Weights of a small image classifier.
Training: cautious_adamw at rate 0.0049, 34900 steps, batches of 256.
Data: trained on rendered landscapes of hills, water and sky, 72500 training examples, 123.2 epochs.
Rows from block 4, named by matrix and row number. Each number is 200 + 40 x the weight over its row's rms, rounded and kept within 0 to 999. All counts start at 0. After the name is the row's rms in percent of the matrix's.
# conv: 3x3 conv (model.blocks.4.conv.weight, 96x96x3x3), inputs 48-55, a 3x3 kernel for each
conv.0,099,178,229,212,198,198,234,196,170,183,123,111,144,268,217,232,203,213,199,179,184,173,220,245,223,212,208,206,168,182,176,239,277,251,143,144,161,185,209,213,85,211,219,230,173,169,217,196,199,205,178,188,198,186,200,271,271,257,171,200,147,188,155,174,184,213,172,223,218,211,229,202,219
conv.1,100,161,152,146,212,225,214,189,211,220,187,204,190,224,216,225,193,188,221,189,205,219,185,196,209,212,223,238,222,219,234,259,252,258,184,186,176,203,205,188,202,208,172,178,200,213,281,266,262,252,238,235,221,213,225,201,186,158,193,181,171,242,238,239,216,209,185,193,182,179,183,199,206
conv.2,095,213,209,207,191,205,193,168,196,198,215,210,210,234,228,233,229,171,173,196,186,185,226,232,237,206,207,187,176,182,185,212,216,217,208,224,213,252,265,265,194,227,240,150,195,180,231,236,253,203,225,236,169,197,209,228,242,260,181,202,217,193,213,216,170,208,217,175,232,207,210,255,227
conv.3,105,172,194,214,147,147,167,178,195,198,137,128,142,231,225,233,199,219,208,189,182,165,194,174,178,187,179,192,280,297,290,212,210,210,205,191,212,156,138,138,175,175,195,81,77,52,205,185,163,185,194,177,137,158,157,184,185,169,217,197,188,203,185,169,213,188,204,185,150,164,140,121,126
conv.4,099,236,241,256,166,198,229,147,204,251,115,115,115,224,251,243,297,350,314,201,210,210,200,196,190,176,191,194,187,175,176,221,247,214,197,185,181,179,181,163,124,131,130,195,158,180,144,139,149,162,168,170,175,174,188,279,281,270,140,148,140,129,189,170,152,171,161,167,195,187,202,208,199
conv.5,105,290,287,279,210,203,188,214,213,195,181,187,187,187,204,202,178,185,206,175,182,185,226,234,236,193,208,215,186,207,194,152,148,150,212,230,225,232,216,198,197,195,185,185,186,202,192,169,166,175,162,142,112,103,82,197,199,209,177,165,171,75,65,60,183,180,176,154,178,171,163,165,151
conv.6,098,230,238,240,150,163,167,165,158,171,241,240,251,239,229,231,226,220,233,133,133,143,152,164,170,181,181,179,139,117,108,158,141,136,281,298,277,167,162,175,214,226,252,200,215,207,190,196,196,184,193,190,221,236,224,194,199,203,216,222,194,255,260,244,228,234,229,187,212,190,165,179,166
conv.7,095,192,173,183,226,221,245,222,230,253,229,231,236,202,166,156,169,72,50,198,202,209,170,174,169,188,184,175,178,197,190,223,276,292,158,224,263,122,143,183,166,217,246,154,218,238,167,181,215,209,213,238,219,233,243,198,235,244,270,291,290,205,236,244,111,153,205,145,198,233,214,235,241
conv.8,097,227,248,249,237,231,246,129,136,145,232,232,221,189,201,190,191,218,208,38,39,32,186,187,181,253,269,259,223,229,219,183,177,186,175,167,146,149,133,127,213,204,195,213,221,214,213,220,247,222,222,229,174,180,180,265,266,263,138,140,167,237,255,226,135,128,126,187,194,185,193,220,183
conv.9,105,195,174,190,221,225,250,222,246,265,202,214,201,166,179,161,198,184,171,210,220,236,217,204,214,192,174,189,164,134,130,169,183,157,216,258,237,195,185,205,216,218,238,171,162,180,163,178,194,191,214,209,196,222,217,167,163,138,160,181,169,220,202,224,240,251,256,198,209,215,179,165,172
conv.10,101,226,228,242,201,223,247,222,249,229,239,256,273,171,208,197,167,168,156,224,226,224,196,185,185,188,177,183,95,110,96,164,173,187,188,189,183,174,168,169,159,165,161,150,143,153,198,206,199,153,157,135,153,171,159,204,190,169,146,164,164,175,217,187,217,219,220,184,160,171,170,168,166
conv.11,096,191,184,193,216,244,249,185,215,225,220,225,219,208,201,202,169,129,158,187,188,203,154,142,150,197,183,204,250,243,241,223,221,218,190,180,178,162,174,176,184,197,182,213,221,229,189,211,217,182,194,200,159,191,180,209,209,202,209,216,199,214,213,235,217,220,219,200,200,195,194,198,196
conv.12,105,188,190,181,206,201,201,239,236,229,185,196,203,170,191,212,146,164,176,192,197,195,177,180,167,176,184,175,155,167,154,190,199,181,210,226,207,221,205,214,238,234,245,225,219,225,181,176,170,197,200,200,213,209,197,225,201,192,257,240,232,192,173,171,165,170,170,178,190,191,234,230,201
conv.13,098,210,201,200,229,204,216,139,130,135,212,199,205,208,205,205,186,203,202,52,53,44,156,159,159,239,246,227,197,215,227,211,212,216,215,207,205,124,104,120,180,197,169,250,258,248,218,219,225,196,196,202,177,180,187,230,226,230,198,187,201,185,179,178,135,157,145,176,172,150,213,229,213
conv.14,102,233,229,211,243,247,242,177,175,170,192,199,200,223,208,223,222,216,234,133,112,105,234,228,219,226,223,215,239,254,231,221,235,190,152,169,148,155,160,151,248,249,254,135,130,106,162,161,140,188,198,189,212,215,215,157,168,189,208,206,203,176,132,128,185,175,159,218,230,209,256,261,233
conv.15,106,195,216,216,225,224,216,214,199,182,222,206,203,237,200,182,188,190,199,196,184,187,185,185,183,174,161,163,233,247,217,156,162,172,230,214,178,158,177,173,126,150,161,117,114,119,209,198,202,220,226,244,213,204,191,201,212,213,150,159,181,74,69,72,193,177,197,170,174,204,149,135,141
conv.16,095,225,239,248,94,101,142,205,182,161,147,158,172,221,226,222,171,185,186,157,170,195,193,210,260,166,186,259,217,205,183,233,214,194,224,214,204,132,92,65,175,176,169,223,194,160,266,234,164,223,215,172,189,153,135,239,234,201,234,198,164,173,207,196,234,219,181,206,202,204,176,153,156
conv.17,100,216,218,207,223,220,220,175,173,179,166,156,151,220,219,222,209,204,209,152,158,151,205,224,211,236,242,238,226,231,211,286,290,281,306,321,312,207,198,206,233,239,255,219,210,195,193,196,194,167,169,163,197,200,191,257,248,234,213,226,220,228,247,236,203,209,214,196,213,198,174,179,174
conv.18,105,234,226,207,223,173,171,193,208,203,94,107,125,169,213,248,219,236,230,179,183,167,219,222,217,215,208,215,184,181,162,197,198,192,214,228,216,243,234,221,154,121,114,149,138,135,160,158,189,217,179,199,152,116,96,233,174,142,210,171,142,234,222,191,201,212,203,227,185,186,170,165,170
conv.19,099,208,235,247,218,240,241,188,187,198,204,217,193,176,190,168,221,210,205,166,162,153,190,177,170,187,188,171,149,191,196,213,216,223,224,273,249,177,176,185,196,177,181,151,161,136,221,209,212,243,251,238,205,224,215,128,155,158,211,211,206,168,187,148,167,161,149,215,237,206,232,274,230
conv.20,097,216,224,220,178,182,181,197,173,172,203,173,152,227,141,103,203,202,196,233,223,207,188,221,218,168,185,185,210,200,179,209,237,255,105,122,152,210,260,288,211,263,292,223,239,259,171,187,201,170,187,195,190,199,214,174,196,185,143,189,204,187,168,169,176,211,216,130,149,163,132,143,171
conv.21,100,183,176,178,188,179,189,204,215,202,191,187,189,202,229,222,165,196,168,281,283,277,212,197,198,132,107,117,254,288,271,128,127,102,183,183,174,178,175,176,128,154,152,118,141,117,175,155,152,185,167,185,266,254,254,208,187,177,153,157,153,161,181,172,195,186,173,199,183,189,213,207,223
conv.22,098,222,215,212,234,240,229,156,169,160,199,196,184,243,239,220,200,193,213,187,189,202,192,183,220,216,208,253,276,248,246,256,229,209,208,190,167,243,237,216,229,201,179,181,163,166,208,212,183,186,190,145,213,213,170,226,224,194,231,217,206,257,228,225,240,228,194,226,185,168,228,202,191
conv.23,104,236,252,236,259,255,269,278,267,279,236,238,227,232,227,222,169,178,184,181,199,184,223,249,235,253,263,257,184,182,177,239,241,235,236,238,237,223,224,230,165,171,193,144,132,130,249,248,242,214,214,219,204,206,209,218,212,208,196,195,185,227,228,222,197,193,186,188,181,200,184,190,203
conv.24,101,203,207,202,221,227,239,249,245,266,227,212,216,188,144,127,172,66,54,208,201,203,207,199,179,209,192,196,192,192,188,230,262,254,200,242,212,189,185,206,146,195,201,125,180,212,189,212,231,158,180,193,179,207,216,136,135,137,138,159,166,172,200,212,193,213,217,161,189,194,193,207,212
conv.25,099,192,181,170,185,221,275,200,195,230,197,198,215,201,207,229,187,209,223,274,290,295,226,216,195,192,157,146,228,219,220,206,272,225,141,187,185,181,168,173,146,164,163,163,164,185,112,127,154,129,166,212,185,231,286,171,167,157,127,196,157,144,169,182,165,203,211,158,207,236,181,186,195
conv.26,101,170,150,138,159,155,145,189,205,211,247,233,227,229,201,209,141,114,131,186,168,172,185,170,168,245,225,231,152,165,161,246,275,268,247,276,255,119,143,167,186,220,217,229,240,219,167,170,182,124,152,134,93,113,102,130,147,140,178,160,163,165,154,186,208,207,217,158,172,158,171,185,176
conv.27,101,205,196,203,196,222,240,98,99,138,195,212,192,224,214,207,243,221,205,211,196,191,193,194,189,230,218,208,201,230,206,187,219,188,249,245,239,172,176,186,194,174,186,203,196,197,189,217,240,186,201,221,135,157,180,153,137,150,191,243,234,231,244,281,173,241,274,185,216,229,153,172,199
conv.28,100,243,238,249,247,253,267,237,247,253,169,160,171,153,138,157,75,39,81,182,197,190,181,176,170,149,144,169,220,224,233,264,289,273,231,247,219,205,218,207,145,151,131,161,139,150,183,202,200,202,235,185,233,252,239,261,237,202,279,269,276,290,261,256,160,187,168,172,181,162,221,213,211
conv.29,109,171,178,184,186,205,202,159,177,189,176,177,167,174,168,168,181,183,185,134,130,130,211,205,209,266,265,266,177,169,199,147,143,131,186,163,170,98,77,91,107,125,105,191,173,169,209,208,214,214,214,206,189,174,176,262,277,273,263,263,265,214,217,217,158,179,175,171,170,157,209,193,198
conv.30,101,180,197,212,212,201,223,148,122,149,250,252,244,208,204,212,144,103,127,238,229,240,221,218,215,180,176,180,202,205,223,271,273,284,254,269,255,219,217,218,178,182,173,187,218,196,175,187,183,156,187,158,195,203,170,187,206,191,112,110,114,170,184,181,223,235,227,142,174,137,182,208,181
conv.31,103,200,204,200,149,129,118,206,191,166,268,268,270,199,211,199,191,187,187,248,232,228,240,237,220,226,206,208,191,187,172,191,178,200,191,187,201,173,179,161,149,177,158,181,183,195,189,215,208,199,213,216,190,199,192,170,190,180,197,206,222,206,236,220,208,243,225,145,166,175,193,194,199
conv.32,088,244,214,208,197,210,225,256,273,279,189,184,180,163,173,176,175,167,195,134,135,135,246,250,248,230,256,236,202,201,206,200,187,197,183,202,183,154,152,172,201,222,215,209,221,214,223,209,215,190,195,216,254,253,258,229,238,218,194,199,184,197,231,205,121,132,119,188,235,217,317,356,324
conv.33,098,138,135,143,222,242,254,215,247,252,205,209,186,186,212,186,194,197,185,178,185,191,213,228,226,210,207,217,168,171,168,232,223,200,212,203,212,136,131,131,52,58,54,193,175,194,217,209,200,194,182,188,201,198,197,197,197,183,187,185,188,167,190,166,193,169,168,194,191,200,209,228,215
conv.34,103,207,210,158,197,174,155,211,206,203,267,261,259,185,205,208,210,227,218,191,208,207,204,218,196,252,234,206,233,221,246,212,201,212,216,191,192,173,177,147,185,171,153,171,144,163,168,166,119,207,181,149,158,141,128,266,232,207,275,252,192,273,239,163,266,261,202,255,213,153,235,195,152
conv.35,097,175,189,179,221,235,241,257,269,283,187,186,194,218,214,227,188,183,195,153,162,156,201,222,207,245,261,249,188,189,204,215,202,207,216,205,211,262,284,292,258,281,272,211,217,231,173,169,170,191,178,190,170,169,187,186,185,174,199,186,188,202,218,230,190,195,180,215,215,205,204,207,222
conv.36,098,174,194,233,161,172,230,184,173,219,231,205,200,254,157,110,192,138,94,263,268,275,208,221,233,174,176,198,221,210,164,195,253,236,130,198,230,193,206,227,112,181,238,141,160,187,170,192,236,183,193,235,207,217,240,182,197,180,145,169,185,138,205,282,108,202,307,145,248,308,191,192,227
conv.37,107,186,184,164,252,218,211,231,249,211,184,180,165,231,247,237,222,238,224,206,203,198,225,237,234,254,255,258,189,212,216,190,178,204,248,256,287,208,197,211,84,72,57,179,176,181,206,227,231,195,201,195,183,181,163,266,248,255,236,213,207,195,162,183,198,217,229,194,169,167,214,215,202
conv.38,101,221,214,216,194,206,199,137,169,150,195,181,194,186,183,204,223,225,228,206,182,191,216,193,193,237,231,239,208,215,207,212,243,234,183,195,193,190,214,209,173,177,166,124,148,137,163,162,149,141,148,133,111,131,105,122,100,132,203,207,238,216,203,210,126,139,142,66,66,50,98,114,99
conv.39,094,179,150,148,186,191,200,180,186,193,209,213,224,190,196,206,133,124,150,122,120,123,195,200,186,247,266,245,250,272,272,242,257,249,213,219,214,141,116,145,170,187,169,198,217,204,232,233,235,171,188,203,174,189,193,225,215,212,313,307,296,293,281,250,90,100,81,129,170,128,205,249,213
conv.40,103,271,278,290,181,160,186,222,188,195,211,207,199,216,218,228,151,152,166,213,224,224,188,178,202,227,228,255,169,208,204,210,205,188,200,210,199,222,176,179,185,198,177,198,214,200,259,239,232,220,242,214,190,195,164,210,201,211,164,131,114,159,156,125,232,229,217,212,230,210,177,169,170
conv.41,104,248,236,239,196,190,189,188,214,210,227,228,216,209,227,218,174,195,199,226,219,211,245,234,234,225,220,219,294,293,312,252,226,239,232,204,204,147,138,143,114,130,100,57,76,53,199,206,203,168,184,195,186,203,214,182,195,200,186,172,192,206,203,200,127,113,111,172,172,154,178,191,189
conv.42,101,232,230,220,206,189,197,200,193,189,172,165,153,205,213,205,214,218,188,121,111,115,225,218,209,245,251,255,205,204,197,219,235,210,170,171,161,186,177,170,219,214,208,232,204,226,153,148,146,169,156,154,206,195,207,222,218,215,123,113,119,161,154,156,157,154,150,182,168,176,204,191,207
conv.43,100,163,165,187,182,168,171,178,165,176,221,188,198,194,157,161,208,210,217,215,213,210,188,192,174,109,118,117,120,100,105,249,290,271,217,251,250,168,197,195,195,243,227,217,204,229,186,193,199,189,197,184,175,174,180,176,196,209,150,142,157,200,195,229,205,211,212,124,104,100,163,133,163
conv.44,105,287,303,308,245,262,258,140,151,155,199,194,200,171,153,155,207,193,213,214,217,218,230,237,224,225,219,201,158,153,137,187,208,198,274,277,258,214,202,208,213,211,189,147,149,144,193,189,179,157,161,162,177,182,180,251,233,228,218,211,197,135,130,140,229,216,217,188,199,188,157,145,172
conv.45,098,216,188,197,228,209,188,250,239,236,193,207,210,123,123,157,196,211,257,227,246,247,195,206,219,201,208,218,168,191,207,261,283,252,209,234,212,175,163,166,210,206,164,195,185,164,171,178,164,182,189,172,247,253,233,237,211,212,227,217,166,190,205,149,216,225,176,206,223,160,235,235,199
conv.46,100,126,125,132,119,109,126,190,200,184,247,246,254,208,212,222,117,112,119,275,272,276,226,223,221,203,197,199,175,159,124,197,177,178,229,230,213,158,133,111,156,166,197,204,256,204,192,200,198,195,196,201,161,156,150,228,237,219,195,213,220,202,208,206,208,235,225,159,176,165,188,196,178
conv.47,082,238,205,203,237,234,215,201,222,219,143,145,128,230,232,221,228,233,231,238,244,238,199,186,191,213,204,195,174,192,174,263,275,261,244,256,240,210,206,209,194,189,190,207,207,214,180,178,193,185,192,205,201,206,212,178,183,192,235,250,250,237,251,244,226,212,211,205,192,190,178,188,186
conv.48,098,225,221,244,192,165,189,220,200,189,207,213,205,190,195,197,175,188,176,272,285,278,217,229,226,135,137,139,197,191,174,177,193,175,251,274,247,252,248,252,205,206,202,193,188,183,192,176,181,183,158,151,184,179,175,167,163,168,155,185,183,191,195,204,273,278,262,187,184,183,121,127,129
conv.49,098,134,131,170,164,213,218,202,193,208,167,157,147,180,123,126,208,188,187,199,201,191,204,186,182,205,223,212,216,218,239,297,274,240,241,239,242,213,169,202,180,244,223,144,125,173,167,170,178,214,214,208,172,175,185,197,214,242,217,230,232,267,251,259,164,179,170,138,145,131,185,181,202
conv.50,102,173,185,187,199,200,192,209,214,215,178,196,177,149,149,133,205,213,198,234,243,228,208,221,208,229,218,202,196,190,170,241,261,240,236,256,250,190,194,190,219,195,198,226,230,235,176,180,174,170,157,165,230,218,214,244,257,242,259,239,249,240,252,263,164,176,173,151,141,161,215,208,207
conv.51,101,147,124,161,164,178,174,190,187,200,197,211,201,166,166,186,153,159,153,218,242,231,212,201,219,202,201,202,206,193,201,211,176,179,272,287,254,150,106,158,179,206,180,172,201,161,190,194,192,167,163,161,153,154,150,192,190,179,187,196,190,208,219,213,217,242,223,170,172,142,145,140,160
conv.52,103,238,223,237,176,178,199,153,143,155,275,263,253,165,181,177,215,207,192,218,230,232,202,228,225,156,171,171,197,195,193,163,180,163,184,224,228,183,180,165,198,195,199,187,182,209,214,237,232,174,194,209,190,193,182,192,190,204,168,212,218,186,202,205,185,228,236,163,213,247,138,172,183
conv.53,101,254,233,208,276,256,232,138,158,160,232,215,224,181,190,218,213,210,212,230,228,229,227,215,220,188,195,178,249,246,255,254,274,236,212,249,242,218,209,189,183,193,121,236,197,199,210,205,198,211,214,192,173,171,164,162,153,159,200,186,142,211,255,216,205,185,172,222,208,175,107,115,113
conv.54,103,206,203,209,207,199,199,135,143,176,204,199,205,236,228,230,212,226,234,266,269,264,234,220,224,163,153,153,155,181,166,169,186,194,224,235,247,206,215,211,212,212,178,98,103,89,177,186,178,166,154,150,162,164,166,197,185,198,169,203,200,181,216,204,208,225,203,186,190,185,145,149,148
conv.55,105,171,173,182,222,221,226,232,231,237,212,218,208,165,166,166,167,157,167,232,230,238,203,196,199,170,163,172,235,244,243,207,215,211,208,204,195,189,193,195,151,149,166,177,160,175,199,197,205,211,201,204,199,195,191,234,225,232,153,134,140,109,122,106,243,231,245,192,202,213,162,154,139
conv.56,111,237,220,227,231,215,205,236,213,196,218,225,208,222,230,224,226,247,232,168,170,183,214,218,223,184,181,193,148,159,155,145,146,155,187,184,194,210,207,198,179,194,197,159,125,160,193,168,179,179,154,167,183,121,126,214,203,217,132,134,124,18,4,7,229,216,243,211,205,228,132,98,135
conv.57,088,183,167,162,199,191,205,151,158,178,194,187,185,202,180,191,204,157,176,223,232,256,217,187,201,203,159,173,160,141,127,158,166,148,146,153,115,221,218,221,175,169,158,84,89,103,189,197,183,201,207,202,230,243,240,237,237,231,214,220,204,235,227,236,214,218,200,181,173,174,191,178,177
conv.58,100,162,160,160,219,223,213,233,250,253,248,231,236,194,179,197,206,184,204,283,284,289,211,200,198,162,162,157,157,149,140,201,209,213,233,245,241,214,214,209,219,237,220,205,225,225,190,197,207,198,199,200,189,194,202,115,128,146,187,167,175,222,226,227,218,218,220,200,196,195,218,220,226
conv.59,094,107,109,116,142,121,92,172,150,156,216,218,232,161,166,171,98,75,100,307,305,313,220,218,234,169,159,161,266,266,266,256,258,264,215,218,222,221,232,223,227,243,233,263,279,259,252,262,256,262,269,261,242,247,243,129,135,124,113,103,107,207,217,216,225,246,243,193,204,185,181,177,177
conv.60,098,148,151,151,209,256,236,259,279,277,169,186,194,205,186,191,184,150,162,233,242,240,208,217,215,202,232,214,218,220,218,190,183,201,249,263,250,200,186,201,147,200,170,187,201,163,163,158,165,191,172,170,180,165,169,179,185,187,226,227,199,226,245,207,221,217,206,191,195,181,207,195,206
conv.61,094,193,173,183,191,210,191,229,251,248,196,188,183,163,174,183,171,148,189,161,152,145,235,237,229,226,257,232,218,216,222,183,150,173,172,185,163,174,171,192,199,209,195,204,215,190,227,200,203,193,192,182,235,252,247,235,244,228,186,179,173,242,263,196,124,134,101,210,234,160,286,345,284
conv.62,097,198,181,167,106,117,113,104,118,134,256,244,236,194,178,186,215,187,192,101,75,88,120,80,61,156,139,140,211,245,225,183,213,212,182,187,177,177,207,196,196,193,200,258,264,267,217,238,237,189,178,183,177,186,202,187,217,219,201,215,195,193,201,204,182,191,176,189,185,197,205,211,235
conv.63,098,133,111,102,205,199,187,197,214,215,196,188,200,185,184,196,181,169,190,224,222,215,214,209,208,228,213,208,174,165,191,205,197,209,257,250,245,230,213,214,180,199,183,170,166,152,211,203,197,217,213,213,186,177,175,199,202,209,215,208,183,195,185,208,203,204,179,177,170,154,217,201,198
conv.64,096,212,203,202,249,282,259,216,233,221,188,202,184,152,173,165,152,144,163,169,177,162,237,245,197,207,256,184,182,161,171,197,196,207,231,222,207,165,161,178,193,211,197,216,225,197,219,206,209,194,217,205,204,201,202,238,212,196,241,225,160,237,285,196,173,173,137,201,271,142,213,273,175
conv.65,096,192,182,198,176,215,206,184,202,192,198,203,201,193,196,192,158,116,154,209,216,208,245,253,236,207,234,203,198,202,196,229,252,236,201,215,165,152,154,168,197,223,209,173,193,162,177,172,181,205,231,233,218,237,229,204,202,200,215,225,196,207,273,196,157,182,160,215,293,211,260,312,251
conv.66,107,195,205,216,233,249,254,249,259,271,262,271,269,215,209,211,230,247,241,169,180,174,141,159,171,166,181,183,235,215,209,208,206,194,195,184,178,196,210,218,183,201,198,170,180,180,174,163,166,207,197,201,236,238,243,239,221,194,215,215,224,191,205,188,205,209,212,198,200,199,208,218,224
conv.67,102,252,256,251,160,108,146,132,120,123,183,187,185,231,199,212,222,244,220,202,209,195,223,243,237,171,146,141,269,251,246,246,290,243,173,155,159,197,173,172,197,202,196,161,146,148,220,240,229,221,239,234,240,225,221,265,264,270,251,244,246,211,175,193,216,249,225,230,229,207,230,201,210
conv.68,098,179,191,201,167,161,166,211,199,206,218,237,239,146,141,156,170,178,189,215,227,219,189,214,202,175,178,160,155,147,150,231,233,225,264,259,251,254,243,243,229,230,224,212,217,195,176,180,188,168,168,173,225,213,219,207,194,182,166,163,160,196,196,213,246,249,258,177,191,171,209,189,190
conv.69,101,168,167,166,215,225,219,197,210,209,238,228,221,185,167,174,217,200,208,251,247,247,197,177,175,181,165,171,166,175,171,234,241,239,246,263,255,203,203,203,204,207,200,184,206,214,186,181,185,160,158,152,140,138,136,131,130,138,198,181,195,210,194,188,222,205,204,156,146,142,162,153,153
conv.70,100,240,249,251,194,200,202,161,182,169,194,206,212,173,196,187,252,272,229,181,177,177,198,197,187,180,180,174,194,188,179,173,171,133,199,202,193,168,173,169,168,168,161,167,151,160,104,97,87,177,182,184,189,178,181,170,195,205,174,201,209,164,192,177,184,195,186,160,170,156,161,172,170
conv.71,099,139,155,163,197,179,185,183,176,189,166,154,158,248,253,243,203,205,212,246,254,249,222,224,229,134,121,124,233,245,232,200,216,223,217,197,209,140,159,153,174,181,182,196,202,221,146,173,189,219,192,193,236,199,193,183,183,189,231,233,222,140,156,150,207,238,261,218,194,204,132,105,123
conv.72,098,146,146,168,194,202,195,196,205,210,224,226,222,175,169,182,57,16,96,204,216,226,205,207,214,186,207,192,177,160,182,223,217,239,221,215,206,115,98,117,202,226,202,212,234,193,227,240,246,160,180,175,136,151,157,231,269,222,253,224,201,222,263,249,179,199,159,185,206,150,158,173,156
conv.73,098,148,163,186,244,265,243,212,218,214,163,166,167,165,162,122,201,191,185,253,262,252,214,199,212,164,171,159,184,168,148,208,189,189,303,322,307,208,221,211,201,205,182,184,165,177,177,162,177,192,159,164,247,244,246,184,186,187,208,202,218,236,262,242,237,216,222,206,162,180,257,251,254
conv.74,093,182,183,165,233,261,248,271,289,286,203,204,213,180,175,192,177,163,190,184,181,191,134,139,127,167,184,174,231,233,255,248,230,233,223,218,221,242,274,267,242,273,256,225,246,237,169,170,171,188,187,196,187,189,199,185,191,170,209,197,185,204,209,199,186,189,179,182,199,185,193,202,199
conv.75,108,197,212,225,195,198,193,171,143,161,84,63,67,209,152,175,223,230,222,210,208,190,195,202,192,194,195,192,248,263,277,203,210,224,188,176,191,195,196,195,185,215,218,97,82,105,171,154,146,192,213,201,191,188,191,201,228,264,175,190,219,158,163,181,181,170,182,181,207,205,206,181,210
conv.76,105,237,243,240,196,202,228,159,163,161,249,254,249,247,257,249,182,183,189,150,146,153,213,214,206,233,243,241,141,146,119,164,143,142,296,307,308,206,195,173,219,224,203,159,164,179,201,212,211,168,178,191,168,161,169,183,186,210,159,168,176,156,159,168,205,217,206,177,184,203,188,209,208
conv.77,098,150,142,107,169,176,175,319,330,341,212,225,225,192,199,202,151,118,129,295,319,323,177,184,197,91,82,93,296,302,314,217,205,220,174,191,175,209,212,211,199,214,207,221,234,227,200,198,215,254,255,256,275,277,288,174,182,159,194,202,198,263,264,283,180,185,202,222,228,222,223,210,236
conv.78,097,181,194,170,164,156,157,182,180,172,171,139,176,180,168,228,208,217,242,181,161,165,162,143,139,130,128,143,189,199,185,246,264,237,161,153,108,216,236,204,219,237,211,190,196,199,161,150,152,144,142,117,162,169,145,175,176,160,206,222,190,164,173,183,147,124,140,131,127,134,108,119,131
conv.79,097,168,147,158,213,205,200,171,167,159,170,168,174,156,157,172,175,171,184,256,271,271,196,197,215,171,162,169,197,202,185,209,212,198,224,236,214,226,217,213,204,212,204,223,237,225,203,180,177,219,210,202,178,183,172,146,152,169,143,118,136,178,159,153,214,210,208,180,180,185,163,162,158
conv.80,103,189,199,197,233,239,236,198,199,195,172,176,182,146,151,146,160,164,156,268,264,256,201,198,195,218,217,211,149,160,157,222,236,235,210,230,225,190,193,187,216,222,219,200,201,208,172,164,158,169,171,161,142,149,143,159,154,164,182,181,201,147,134,151,198,185,196,160,150,160,193,172,185
conv.81,098,178,180,190,205,239,254,188,217,233,173,168,176,164,171,176,184,145,182,210,218,228,196,220,214,229,267,257,250,256,255,231,238,224,214,224,222,53,57,71,160,183,179,214,239,235,192,198,191,201,200,211,174,180,197,266,304,302,188,231,210,196,257,224,141,186,176,173,237,215,204,252,229
conv.82,099,223,218,231,226,229,228,229,235,177,218,220,215,148,171,215,46,105,206,198,213,210,211,239,241,176,204,209,120,109,167,208,157,188,228,178,175,209,184,181,235,214,139,236,215,146,231,201,187,216,206,169,201,204,160,220,223,185,192,151,138,209,159,85,248,209,150,260,251,174,254,250,186
conv.83,101,225,213,233,211,195,186,229,232,220,249,253,250,102,89,89,207,194,194,227,223,232,217,209,225,167,144,150,146,150,111,194,223,194,191,217,206,186,200,188,173,161,158,233,202,215,207,221,211,210,215,192,219,222,200,165,132,146,200,187,196,218,204,203,185,198,200,154,135,150,176,179,178
conv.84,099,201,193,199,251,255,253,139,181,175,212,222,223,196,222,203,184,169,154,167,176,168,176,176,185,223,219,216,223,230,198,203,188,183,228,234,251,128,131,136,92,96,90,155,170,168,192,172,155,194,174,182,133,138,142,193,194,171,237,230,232,178,187,184,167,159,144,205,217,207,204,232,216
conv.85,099,217,217,225,171,199,194,171,173,173,155,182,196,217,265,242,220,242,250,211,194,201,199,183,191,231,213,229,193,207,151,156,173,167,188,199,189,99,110,87,136,116,127,162,158,153,210,218,214,214,211,226,114,104,105,201,207,193,179,219,204,155,177,153,204,226,241,201,201,215,187,185,189
conv.86,100,224,239,246,195,206,239,138,131,151,190,176,172,194,188,171,194,187,208,149,139,131,221,217,203,262,269,255,200,194,209,290,269,256,236,221,225,173,159,168,140,150,133,135,146,130,220,205,225,228,239,261,184,192,211,152,186,177,184,188,189,169,216,257,193,203,228,163,187,205,199,253,265
conv.87,105,281,280,279,260,252,256,159,169,185,204,214,208,184,182,190,174,168,173,232,232,230,207,209,211,212,212,217,184,165,163,233,219,206,220,238,235,115,120,133,118,128,128,172,182,179,202,210,207,179,177,175,120,139,140,252,253,253,206,239,231,218,232,215,178,195,187,197,218,206,173,203,200
conv.88,104,198,184,177,234,221,197,161,173,146,163,161,169,222,222,231,247,247,254,187,181,185,196,187,190,232,221,228,171,182,153,228,256,226,218,231,200,220,233,238,178,188,189,164,170,166,190,186,187,178,178,171,106,115,105,138,137,175,195,193,201,221,197,209,194,189,196,122,118,119,105,109,96
conv.89,099,149,162,181,150,151,149,186,203,214,226,222,225,182,139,151,195,161,173,186,186,189,174,185,176,207,204,193,188,227,218,201,254,238,192,221,244,90,111,119,182,208,203,152,202,199,157,165,188,172,178,174,208,231,237,271,276,287,235,250,234,175,229,198,83,117,123,174,200,184,242,264,245
conv.90,098,276,252,253,208,185,196,183,151,158,235,239,237,189,183,204,142,124,128,223,219,238,238,249,259,228,226,226,195,189,196,255,256,246,286,300,280,233,225,234,205,203,190,199,211,193,200,203,200,165,182,172,196,208,196,214,184,199,213,188,200,235,232,231,253,248,248,150,164,151,222,230,221
conv.91,101,190,198,235,221,205,242,228,259,251,168,150,155,198,189,216,229,250,233,213,225,218,195,196,207,156,153,182,232,244,230,246,256,201,150,144,110,211,203,185,193,204,202,143,151,177,144,158,119,202,217,152,169,181,152,174,133,146,163,161,167,264,257,241,210,246,203,188,199,208,174,154,161
conv.92,099,233,224,247,239,236,267,228,217,247,232,260,236,186,187,160,203,182,178,240,259,256,185,179,202,138,127,186,124,147,160,251,270,234,246,280,239,192,189,194,171,160,153,159,144,158,197,205,200,234,242,199,252,258,233,255,212,208,200,199,201,226,225,227,234,242,229,194,193,171,194,178,190
conv.93,101,201,217,200,190,216,211,194,203,216,240,216,224,243,216,221,223,203,216,8,0,0,137,124,105,179,179,157,188,211,220,216,246,253,233,242,231,184,192,184,195,202,190,224,234,227,270,266,267,221,220,233,204,215,226,186,197,206,213,208,201,188,190,205,198,193,186,186,178,174,193,205,211